A small audio captioner, trained from scratch.
Model: encoder arch densenet, encoder norm batchnorm, encoder depths [6, 6, 6], decoder width 320, decoder norm rmsnorm.
Data: trained on notes from a synthesiser with random patches, 27.4 epochs.
Rows from block 12 of the audio encoder of a small audio captioner, named by matrix and row number. Rows with one number belong to one channel. Each number is 500 + 25 x the weight over its row's rms, rounded and kept within 0 to 999. All counts start at 0. Numbers have three digits each.
After each channel's rows are labels from the 100 clips, of 14976, where the channel reaches its highest value: "top examples" is what is common among them. Only what is clearly more common there than usual is listed. The data: notes from a synthesiser with random patches. In brackets: how many of the 100, against the usual share in percent.
# conv1: bottleneck pointwise conv (encoder.blocks.14.conv1.weight, 128x160x1x1), inputs 0-159
# conv2: growth 3x3 conv (encoder.blocks.14.conv2.weight, 32x128x3x3, transposed, each kernel summed), outputs 0-31

conv1.109:491480512484480481512475527503470528482511538449516537514476502529511538477521469481476495482447499519517456496474523479482481528523519519500537534510492533549518439518481511508510522500454506506532502491500496483485514530510489513483478520530491505517510526524466535491484525517505543468525495502519482519510537469532522512484518461483519507440531479475519529503531498514497493472491497469533537535508481482470480470495465492554481494502481451456477496492555507430471492508544497
conv2.109:490448520487496522481557508495455452485519490459533499489486498484496518472487493485485517540480
top examples: glide (51 vs 22.5); hard sync (31 vs 10.2)

conv1.53:508503530510492490497496506494507515475546475462534537527493470482497482508496507495516495512466495493532538527462496470502478471503511513487557522535502547526536508548457501526511499521489517523495463502482494500468533563494501508498431525518510508460505528484512513515496520510517514499506442494553462499483484532515511506519517505475506507477519500462510540573503531488452512507478521486510528519509581487518537453498498533543483510488487458508500492473512523508489465501493526
conv2.53:497447484457523495517488499519476443517524540483474503480514508471504510463468524474493513531504
top examples: pad (73 vs 25.2); triangle (42 vs 9.9)

conv1.56:457523492492481491474507497469514499547484496542491520466488493449483496517487484459472510515493542521510498483532476545492472486504477487473482517474458460516503522479504483508491509514503488516521484496504474474539461514484489469497532507474523504520415493522468509485488502484507498478491517537504547405498491445467482507495559503504496516492490438517484497453479529510513492506483478535497518498503410500529490488474522484495492493469506524500516478509493505499473494472512479
conv2.56:469505453477506514490508511543481516561485483484449513477502512517482522501494498476506533511452
top examples: pad (62 vs 25.2); drive (59 vs 24.9); text has "register" (48 vs 22.3); noise (40 vs 10.5)

conv1.113:495530499487534511517504494472543529468469471501499505522538525498489528518496512520526495484515515528478503523491466491505486508528477502571479461535494464494496528511507498514492502497544479496502555543480499535491531495505506499513556509479486513522493528497489532502500485467471496508442491481467522544531532508566478515460480505495483457484513504559510513486523537459534505510508415488507481490508489500498517501539479465519491508509491536528531527504487494534541524483448490
conv2.113:521492471410486497487473509512502443457491498531487509465496494478507502507527498500507505490490
top examples: high-pass (61 vs 20.5); bass register (53 vs 22.3)

conv1.28:491494495480510468500490539487507534469503485475540513489507527480523490510496495518492486498510493499489476479499509476515502519537561536483514474506511481564468495546467530528507516503510499509496495494500480519474519531491527491477457491487522499498500546528489503516540485469529512535523456520526469487504506489525509482484543513510508499462520485454545541588525549491516497472483487517494516504490558481516499444510502558536496480472484465493503525508484547495512476490477567
conv2.28:496468477461497520493493538520474463529558510450478509470494475499502482489474492495528535510516
top examples: triangle (36 vs 9.9)

conv1.49:530510552438472481511516444518537514479533472522498454500486521523467477509466481504526499477521464464466499535448492479510513495503517530525496503531485504525491490467464502491487538515461479493446515493485498506487513523493511526494484530495466467519467519490477507502502556490453479532440468524514513486526510520529472506484487491525498467508487526537499508485483491460488475501533454484460517458509493515458507474527494529505526455511508472524511501479450525482499478462482500
conv2.49:513459457477499485495462509512509461546504501470548508521527511469477468487525503483506533499528
top examples: pitch class: A (29 vs 6.6); triangle (27 vs 9.9)

conv1.38:537483487505471518518498521519480501485500513493511522470485518536481452473463517508516511480502473493473472498518484460523501508461458485490456480482530439465523501503518511478515483516505530468511488505489511514481506461502463506494499527508483526480549492527445485450507518492489472519492507444468458536475506501541481457481489461524488485495509482507520474507509496483531523512489473476461517533499513508464467494499494425502486500529512472458477561523514471461542498472544525
conv2.38:491511513502525481448488504503476534440484479495496521494471459500497488504500515470546531518455
top examples: harmonic FM (52 vs 10)

conv1.70:546499525502457467512526464494477497460535474465517521501515464502492505475491474470521533494452497492515493519432504414505478468445480463533513530486506542495498486477480517497507505483499504488491491504481470509454541499499496542464493495469452529482512465493541469470519487519486492510464470457529457543494470519478484475508451483492519507507504530468487503516505480487469469526515475526521498463517547495492507491479538484495484520508540495493475491463500494509498518475486484
conv2.70:491480547519472516510472496472477537533522485476483500460514460488503459487516536538476506523489
top examples: pad (60 vs 25.2); narrow pulse (39 vs 9.7)

conv1.57:518510484517492460508495513466503484496535511430524508503484461474468485502480505493510462523441525493521504495475487491519508501477486480469490538480507471482500502510483487530464489520468499538499449482457506488512476475470495490525474546524528519485529521464494519523462535542508529495518466514512502478483488552472493527534503535474513527525519493446507520564516454535438516522470531522523474519472540493504494527474508496486469495491498454485530506463508465500489487536505492
conv2.57:500508467469531503522497446512534448501482525499479490437500519509494511473516494463488510505472
top examples: glide (53 vs 22.5); bass register (51 vs 22.3); filter motion: filter closing (44 vs 20.3)

conv1.74:492505502499494513511464497492480526505504500493517565474499526504520527480508473495472523545517511520529460465534484475485462551496517511486528512467453499478514518549495500524507477501488507510529515477514540532537482475483537450483539546477491515528516507505487529487463503506487513497494506489524510508484543519525518487474533497482463489482517463495530530468511547537531526464494457494445505498482483470527491468506476470541502475537421484504456499533511526493512465477519501
conv2.74:495475477456479510470495520502487467475470509467476514448490502449489496503466498457499540504511
top examples: filter motion: filter wobble (58 vs 19.5); resonance (57 vs 15.3); hard sync (54 vs 10.2)

conv1.48:478489461475509517472523483474504517460514494514461492486488545502515516539473483511523495497463492472497463503445503460451488508535510530531495500504492474525519431493523466487490528469473497470488472516467507463498515514537517500541496466474487444523480485465501526500491471545496511448494527484532518480524528512491489519505445521512447487516504517509484517493505493569518508502490508475449479516510512501451509503508467506492475484484487529529496495499486513490470463550505447
conv2.48:512504491485507500520524494505524440490506518540563529464456545518512485490509490467494508498503
top examples: harmonic FM (42 vs 10); inharmonic FM (33 vs 9.9)

conv1.84:539505445527530497514438523517462498500511475482526530547483520494523446486500489459494463512497500486520521497496537478498490492484496499496504484509476488451510515526485556562487468512504524516537483464462527532480524480477524478432472534488496500469545517485467524533473519521493505531500492497503516494478499541473500427518503510499498509544526492503524525525519483506468501540515513480508487498492507471494507480507491499514513503532474477560481502519531484510466447474525502
conv2.84:467485494470521485525477504484477529490482485461444494491487507446513503487465511468454506528497
top examples: drive (71 vs 24.9); narrow pulse (36 vs 9.7)

conv1.54:533480558507500471483491461534485473500555538453484505539485477539531439474525470517509517475487520500488523520496497487501559429500492472477514500504489549488513455457506496464511488512504520511491513512497494520476490468490489498459476536517502483514541503525484452512491541485492526487516480490497529541503505494477512497507491483486500506492465555503539437485457531483473490493513497515484446525517471518490473469465483494522529499525495499474491525479497497459477530500509474
conv2.54:508477504512500489524493451484496494513481504459522467498519463523500479506499537481472534535434
top examples: pluck (59 vs 25.5); echo (52 vs 24.7); triangle (33 vs 9.9)

conv1.31:530524508513510512505459503512468468511456525484476474532512509518448501513524493476500483499503497482469509470535526533508515501458446475486434479495481503447501529457513510485480499513513494558524507464479459528474509486458478491501505504506489533500548499532495507489448504486478520505511537521482471508509500461469486512494524476468515496512487474523520479489492510472514470509486485527532458449458478513543492497471471533475492506494493553482512494467471474464471566519486525
conv2.31:514501510490528481527447490497544490487490512547524517428515492511538501523497488510482515495469
top examples: noise (87 vs 10.5); drive (82 vs 24.9)

conv1.32:452525510523463517472496475500499482482492470489502532456491496497491486484487491522499500503517510507498521526508482468534499489476484509493516495485481489474485527488519503521484523489513485449482512516486468527468516530502494528486469482505477509519467483519523486501478520505514485504467492481493478510488506517523472518406499486507514443443513525425489539532528521454520512465469440524508517457525532483483508511505520467528527528472496511472473483531418513508520478458488536
conv2.32:528492475426479515465462501503512454496539497518475511474527498459504489516491519516500522504511
top examples: tremolo (67 vs 24.8); drive (56 vs 24.9); pad (51 vs 25.2); narrow pulse (27 vs 9.7)

conv1.5:477488509477541475451505489487518477489509511483459460486489482502483472477463513495497500517494507520496508450496529484464535495496475496446504524473487508508497486449522460477529484517488501473504550477574553480539490473497522484580497513473516492500481503469481527508477510501538527499499490514471538503479493509486502493482500512478502504501453487506499485516496481546515457521490526499490543510514522512483494562452485494483488526516487494463475531531526511473483517582489474
conv2.5:517518494493499504543529490482514494468455501497504503463480514524486507493454472498522422477503
top examples: text has "register" (81 vs 22.3); text has "bass" (81 vs 22.3); harmonic FM (67 vs 10)

conv1.105:511486514491525477481531500496526482529513509476484478503529500553491464503528490510529505509499509523481489507586520557473524516500521467509486492546490519504491505506471494489517474551512484541515508463505488520528503460496499461510534579528556509531529490548483509505496552511452483484509546506484513518512513455499512548505556532529525531522476523499485505494498516519514494525514507489494534502471436493496467531484498495466474489533508500523484504479529523500489523519505506
conv2.105:488476482502507475512482499489468422518468488470492479493503479478467484551504497459507492476518
top examples: glide (91 vs 22.5); pluck (65 vs 25.5); drive (56 vs 24.9); triangle (28 vs 9.9)

conv1.13:498497493437510472486501491476537537483492509502490520448513551531455504537481475520503510474542469491491493498479526487494517470525508500481485442473529530486469501515495464513521498496507508468496535456536512507500508453502516457494490518474467506553529504504516474481513484525473514505466534491482459517465530487546528494484493502500510510478489494512546477499541497486538494446447514479509520473468477459494463530489489515480501513555479509480472541508494481442528484520508502
conv2.13:529498493523504497492548500510457487484430494468537519467499505519490495485493515505544540483484
top examples: harmonic FM (35 vs 10)

conv1.76:489544522496503466499497488487500501467499479454458505497541529459498524469520472489487523463518523484484550507516454496492485479502481466503516446530518529477456488484509480525491472502515480484546526517468458499464563502492496496470453482526477515538446473515517517475480464518469515512479519502494456502503526470507515506487497511500500509458487504465509528517479516485465470482447510491499456453482539469513496473490495536488484514466491534466482551465476508499494515498460493
conv2.76:526539480503462484481456451487520468504512491517494507472512444466505484510466525511476478495514
top examples: noise (80 vs 10.5); high-pass (53 vs 20.5)

conv1.86:551514541477476505509530484477485488503488518529492486478473502517505442460467480499494487466540512484425484513485456519528538504478490500518498474490490460497469528478503517491514505521479502487488506550494462485428504479467483523457537509500489521507485481509491519476511519466469502507486512465491536491487489485501475492456519449521520470507505509475464481504493501438531511510497462496444483476515488514460482503506492462489491468476536511495517499533473448513533499443525509
conv2.86:532487531493524493483413460495481502534487492499511532481496491482477503474542518503520496495518
top examples: filter closing (72 vs 20.3); high-pass (70 vs 20.5); resonance (68 vs 15.3)

conv1.100:467506504526516489514480483486514493495502506463532532488511473507484485477523504516460485525504512507523497467591525542496498519513507488469528523497460476526488510541502487535500493546513485514525456497489485540526502505454491475476477523466564510506496518514507494530518501483531486503528519516508482479509491516504495540442577515528533475463508458485535502550480512507512532477448462511533533505515513509506475476509488543491519506497488505460477500512504502521505506502484573
conv2.100:464463463462498497496499516522491448536497499490469475487499502479509501524475484488561539506522
top examples: drive (77 vs 24.9); noise (26 vs 10.5)

conv1.25:513496467510488507516512507479513515481518492543513500505523483460483479528431515487537506499509499505523470558400482459494453506482467488557514498527525449487504514507460496482495483489498508460505502507467504494506526517545469498491520479500481516462485484428512507494516475537492495505448506468483470505498512504475464478515438496464475503512505499485478501495513462507505496491523506512497500501539501499482504510534508444452496489486514489514486491538508528532469494487493440
conv2.25:495487518532499513507484475496528468538493517498475502419510477498502526460511502523461538497496
top examples: swell (71 vs 24.2); triangle (38 vs 9.9)

conv1.71:473523515519469515483530482514507478531530526493504495479456501517438465449463522499509456531482525496497484472526509488476512466475485486437507524459472483485483474481512521499458509514475528503468504443496518492541482485490484487561499501480542494509537471500473480479490530501503523490493489503502554524495504513486478510516538492495478493528490457487468484512473509520497503512513498503503546532501460510455510497493476475526486507504484515425478497501521497477456483556549457
conv2.71:446507490508494540534499479525498506465473502507450529471496495484487512503512505443548479497499
top examples: filter wobble (69 vs 19.5); bass register (67 vs 22.3)

conv1.110:537510504485520530520493493543486521525496516587479505496458534456506480498523499468478506514479500490513470472510442474494471498477490502528476457485474433489505531480505553492470465488493509452532505502491508492510464487506502462523549484503514493492528487511494503505484511467442449488527559490489507500489528508485473490481518508507494500512467454536477509488481523523516466508529491481500504496514508544494443534531501479501491462535492539510468474526508507471472469525492488
conv2.110:500525490509513480424468487481457504454522504471529517490487502450505510504491505480500470498520
top examples: filter wobble (52 vs 19.5); pad (52 vs 25.2); resonance (46 vs 15.3)

conv1.52:540521511489486472533510483478520478491510470500517487486490489532479477428489519539506511537530533514522446482521511524466491522473466487493480519478513496473507509513486420474483496539483505485494511491506541503549441503492475476463539550497526480492449502505497496510483536520474498487496520496463516460499497498527483498479506455508485488541507528476468482496515484494528526508549483468521526518488448494479482475500479502477495456519442512495454518494507519500525499450524485
conv2.52:474474444511504502533492484508496480478472502464498514438469467479492491519499490443502517487514
top examples: triangle (37 vs 9.9); square (28 vs 9.9)

conv1.87:534506579482463461514485512509474502505510518492516463507466488566467475452478499531546479508544471458481507534502504506519532486472479495494480485493512500493499523515505460476498513518454528486512523492503550484491510508485514514436525550519490509523503497525465508480515562461495491495472503486481524511473489460574503507480495467502498478489506519505483471491500486457513508487498495493478474514487471490474478496503464488499478488538529447531517538477474501481522502473521543
conv2.87:531492479500515471531531481524467459457442499508510516493473509541482511512530501480483527518520
top examples: triangle (34 vs 9.9); square (28 vs 9.9)

conv1.103:463492500467510488534545497511476494523524492485497480489509527530491454500505466521473491463488508457484500504502492509511482492560526506490537492513476457549419490496455514504501504515506453486442532510511492491510544502480516480565481517508496482531471506511478514534514536510504479520527483489496515451491505497479480487517505445469504508530501484506506487531493504529478502550500493471480528522479518502501528550466476520490456502483485510491497562504539496493508490556447499
conv2.103:534489423508514490484474484521529486511501488501532505488498547470461510508497465468502468486502
top examples: harmonic FM (42 vs 10); inharmonic FM (28 vs 9.9)

conv1.67:534466513514517520569490502507481511483558496536487474524499495520482488499516541524476548502471506482511468533484472495484521492488463505503507502520520516474533481466493539513505470512470545471549488439500514527532497490497515473465508530475505502463514501497478516516462533499498474490508472489472543526492509497521523471525511501479450509537479543535544493509470463504497489463546521472457477526516506538496490473523489538465508475520498487523506514473497479480451459516530473
conv2.67:464498495518485487521471459496483533517498460442486494485466469491499478503472530452486515507475
top examples: swell (78 vs 24.2); bass register (60 vs 22.3); oscillator: triangle (41 vs 9.9)

conv1.81:501493455478538461449483513463505507445506498492482503477501497496474517500474496502498507454454486475502451511457537483490535514553529519524492509491516521556519465507463490502513535482506486481522457501521509444482533513517528470563485480528494481530521498473499525515482475544478507482506491528486488477530487493494502514500457492477485514516506505498528502484538503569530499482495510482490527528506485514466517500515471535485517450503473489496484514497510488480456509571509449
conv2.81:532493510521495506528542484508523469523499504472572515480478549515479476466492481491489477506483
top examples: text has "register" (61 vs 22.3); text has "bass" (61 vs 22.3); harmonic FM (53 vs 10)

conv1.111:523531508470516514505528502490508524454494523541488469497530517516504492526490476510555510488514495470497515525448451498517493494492489516557484487525545406487511510490503529496449525513511533449481536540456491485487531498532493520527541491508501482516479481472489500484498508505467499494493499478494522481481526505509498502515438498478473462516501540505479488477474480543514496503552513481508491505524484499478506475515474442461506478519538505540515514516463516504492532539459480
conv2.111:483524510473536490516500493513513422525477476519535515514489536506476530492497478493491465481464
top examples: high-pass (82 vs 20.5); swell (70 vs 24.2); resonance (47 vs 15.3)

conv1.45:457505509512504506536520490490492472521506482473488491426533514491513502489481458513505452503501505470475499463574519523460450484535478491471482508480455437509471487489513469509516501519506501486490547483472497536505478466476514481558485521484509517513478513505474470489483499461550487485558475516452509454494501506512467511442504506511450465476459478522491469506513473491511515508491478485500527508465509509497519542487464480511497535485503500478488493527486493468491494533486515
conv2.45:495506435494469497470469545507532487461481489532497531488505504504497532543491487477529490474494
top examples: bass register (45 vs 22.3); notch (44 vs 20.3); oscillator: square (29 vs 9.9)

conv1.51:512459489460473495528507452471498508473495512490482521501474524545483515520524461522503520499494466477467441481498502498504488504537551526474507503464457482567532467487468490496516559476485477490496519492465482523488484471439478505505482502493493464489546498513490491518548501446501529487515508528522480517526534447499480534484491494556513468473487459488500504488509511484543492478456454504482541507507504491444482516498488492505514479496495474472488506504521514457482489478504485
conv2.51:516483512482480518463480543510505513545553503486520499480497504482504500504527487488537564519465
top examples: tremolo (72 vs 24.8); drive (62 vs 24.9); hard sync (35 vs 10.2)

conv1.8:513517480506538489489520524499546532500479511571520490531487520468507484516491503509485463510500522498511490507472493480515459520500492511527499492505510442503524497514504495489475486460490514471528492518497549464561459510533489479493583472491489478519493500481490514525477510521467516475512508493502572494525517511514497490510480468506446490537518493566509508458493490515537522502543495491487546512506440500497496496536492505449497490538490492529488517506477529497526472523519445
conv2.8:501533465455534488487470532471479464502469515467520505490453462493518531499491488496483477493470
top examples: swell (78 vs 24.2); bass register (77 vs 22.3); glide (64 vs 22.5)

conv1.116:462551508538463483474501520490477466518503489492510475451484480473493470433487488472517457544446567532505529487485468516529497440476474501517525486505471527500495503533508510533468507512489503509499451488510473451532511536495494502536483494509540510512446469496507473475475536494489501509509482512502518492492467505507468494473543502481522499512516492529503481498474515496462513488492465525515490532510468535479526541460507521486519523468503508439498491448511482500483484485510484
conv2.116:506452430488528510486482491514528517522464504482501488487512517506503514521569500492528511489479
top examples: bass register (48 vs 22.3); resonance (41 vs 15.3); harmonic FM (26 vs 10)

conv1.78:576517544493454507509484472473498511466539490502499492511485512542501462491466507509559515444498481482459518525512540491504544537477501446513496455500519453498527542497535521486498497517504529495497514532519498493460467459503459505446513546503476499468508514512519503502553509459499467494506516472496485510463500498548490477512486496510494481532517531481479494500498500507537515489530485509465473525491479472491448477492468475490490506515549513513488519511469493501530544481515505
conv2.78:502517532497521467521465468501479470477466482544513535467443514505533501485483526499493517525509
top examples: high-pass (45 vs 20.5); resonance (44 vs 15.3); harmonic FM (31 vs 10)

conv1.127:505489501425511442505512486535499529459482493528506457498515507462511477481479444526488513476484504455452515520474484488531498494523488489533504453486502502508502488511516537495510508498489490508484488542522460510478482502485538477524500476477505454478476483466480498465526466502466493530484489489462505469529492498506475487514465448517474511504530479527512471469507482518479499544532517440464487525505466529446501478469482507485523489475514484489457499506503459444535511530474490
conv2.127:523506456503499498427506466482499539483495507507544458490497523493508491478479512518547478494497
top examples: echo (64 vs 24.7); text has "register" (48 vs 22.3); detuned saws (33 vs 10)

conv1.60:487528472516513505496509501465516504426487519496491524500542479476496495519424486527523526487500485508493464545452501448506473504478486503566482501505503486496507500494488511464486514487521514490479507492502499514495533484530491516553481473479499517487494489446529519485487470524493480491490494479520463501495511498490487494505411506499480478487528509483474497499541448564494502531514497533514512526524499520482492495518545421489502508480518523500492474524514497496507524540487432
conv2.60:543510526519503531499538523462532499450524482528483512485520545498507486467539485509508471485505
top examples: harmonic FM (46 vs 10); inharmonic FM (41 vs 9.9)

conv1.115:519459488494478468464466474480459494465517468516496486523502487486499487493443492494501465450520472477430489529466479495539488503481517494516521486526511489496554481498452509487537512512461515493489477476508433523471533543479496525527505498453508475456466471480480526515494498513483504521498483458533507514486491483538486520499501496500498508486474514484478507500532505490491489528532499479477471528510500527456506447472478495528512463450472473495460521441524503457519507518510505
conv2.115:526475472453495516478489451529487479525544518501467463497541522502501500475504528492515532525494
top examples: glide (62 vs 22.5); high-pass (53 vs 20.5); oscillator: harmonic FM (26 vs 10)

conv1.125:499489507476487487528486532510498464478525509455496503501512515455531474503488493508472496482493496452511524460514505457485483483530495508482541477501522485472492478534500536516519451530499502536518498488490505527457533511503539510487452517507501513464498555502508509494490497520525494507538472466500453478460499552502493490499516516482486497493493476480515531599506513521463511523461531464497467503516552436506538482495481504540503526490475468477480540529500516496523493536514529
conv2.125:481493444491509486501482492480496477431507522504447508493487488477485491487485519455507455495524
top examples: resonance (55 vs 15.3); filter wobble (49 vs 19.5)

conv1.114:519519515491491510500491494540506456521541512512494472500514480545488481451503543482548471528514466508544518506521511514463521466465466477527449530513462559452465484488512466517521498511481502515504480473516536484510510468513477472461508536554504499538487490525474468507478540509501477509498488511476518499500516491501521518481535521470491485519517524528499455510471513467502495504529474481497480451484485491545527475481507510469505488521492472511513544528476515515528509421465511
conv2.114:548505510513473511528511474501517464507515491484540493474504519552467508530530464466460518497507
top examples: triangle (44 vs 9.9)

conv1.26:496502525530501520498491518526511512509514515456520482483499511505542514494497513510507468494478484480492553485505492457509514492494536484468524490513509533470538499539520507508492511473473530499439490477488517466458490517510526521467472494487500502467510535518506510475499526500555483494536466488504459498462522562512468502516503520483493524495522503468528535593488501480492514504506519482477512541521582477497559482508509525507482551473525473490503494523501489507527456517527543
conv2.26:481507478468466507485508527498501459459515538480430510478508490496510470478492533508470490516528
top examples: resonance (70 vs 15.3); filter closing (56 vs 20.3); drive (54 vs 24.9)

conv1.19:513516500491487518490525521512488499478543505489484450498522513467486495522472505493528517491479482459470489518443486486466487527521540500516526496522513475499506511489504518500468468541493532487499508483506512445449562511489557491530467503504489513427511491491468532504470540494500493502479465471522462539446506542534486453506475490463489503509491507478497546538537512534469450497508542514507516513514562509504512512520508482536477474502484501529503512543497504504489494541494486
conv2.19:507528533480483471519510496514527486499530474504466490480484539545476478469464501488489447477533
top examples: filter wobble (64 vs 19.5); harmonic FM (41 vs 10)

conv1.29:493523504484498470489509488486537492520480466554496510509511457512526501509506482466513501494495525509514487522481479488507475505500513504532504484540511503509501544436441476513509514521528467435497535506502505502522491508515468478486566512533477509527497527486505505526492501512474503522458461501495510452540531462501491534494508514482530497506435510541495515480491544477478446492518488504499542454492430502531475510520527443522471491523523503544514503490505507486520530485472464
conv2.29:533462535523507505521491491524503478570523510479538476477509509481479507512544501527468521505515
top examples: glide (86 vs 22.5); bass register (48 vs 22.3)

conv1.119:499516518472502527504511497482505495488470494492496517524508527547481491512474481500519520484526433479461496474513511499474490519487472481498471534502485435470512520513538499496449508531532509484469521532512516505468506488468526496503523534533470518517475515498495519491517522470531490493519498494486503484444538470541468486422505503480468476500478530500515526488514516513565490469489427490464453512482469450546495503505470457511509525516516503527517512534476483526529507493513526
conv2.119:506513502443482515511460516515517457457496508540495541468480525468508517536490496474488522501507
top examples: drive (61 vs 24.9); hard sync (42 vs 10.2); resonance (38 vs 15.3)

conv1.102:531503538506534517489490483484470459519492512468471509542502495565492491500522494521511497504519441500456527478567509543452544510509525485470471499503474519505468511459512442492499481531485498529500538476516524517509466438502458485459504556524537526514540512524496493528508554487519526518528507521488464525490494476501507490474548502517538461499462502505519480521521486490523480515479513496505501500475476495535476504493485496456501525527511502528516518477516504487501522467509520
conv2.102:515508519476506473554506522458502463516442486498557475506495468510499481518505476501487486489475
top examples: drive (76 vs 24.9); narrow pulse (40 vs 9.7)

conv1.91:567552546477478533517494472476512517478518494525514507519510511504477465512475509488516537470506532498518507524468488466526506506495459450518502487504527483473519514511514564493497472524516545477520518520491505489487519477516460501496528517480504539463508457480512513486498497510449496491453534458431511500481520514500505469518470485464490493538494528485495517491498486500512526492512516512511470512472473495494414461502483432466464480506499531520493498536493495528508519509476487
conv2.91:457519539512477457515491456497468526521472475481488487467463502507492506463462534506486499503481
top examples: resonance (67 vs 15.3); high-pass (65 vs 20.5); filter closing (57 vs 20.3)

conv1.55:523524533464529498505486493510503509468506472499531461473543471456545486509523469491520507478545528479454486519558522507508501495500520485523476459521497525490487555496497514553508492526522516536513538538504484527458529482503513507451556498514515509533498501525523482480499472487477502528491526484526505481537466512487498494481496491508549503476519469495479502477490473454528521522517495491481520474469482517517500475530495485504502507454521539510486487511467496471550589502496519
conv2.55:517468518452525488516462506528485492500504502544476506481526465468531494492468520553520486477513
top examples: high-pass (47 vs 20.5); inharmonic FM (40 vs 9.9)

conv1.69:495473479447458471458495530501489500475498488499475524488504521483514512490475470481519478434502483490460454521483517463465485530547504486497491447500509535527528472511490473515508507507476485479513490529524430515486521478526518489510510492475505433544469451495491508506502475512467543452523495479486504498534509449489540536486475482524510516486511465509473496498486517515500505487475502457475454523501520507478465477475478477501483440490465497492469477517527486488503533482515474
conv2.69:515489505493484505479494479497501492547532503459576484437514496515512500460508503513516516498522
top examples: gate (59 vs 25.1); drive (54 vs 24.9)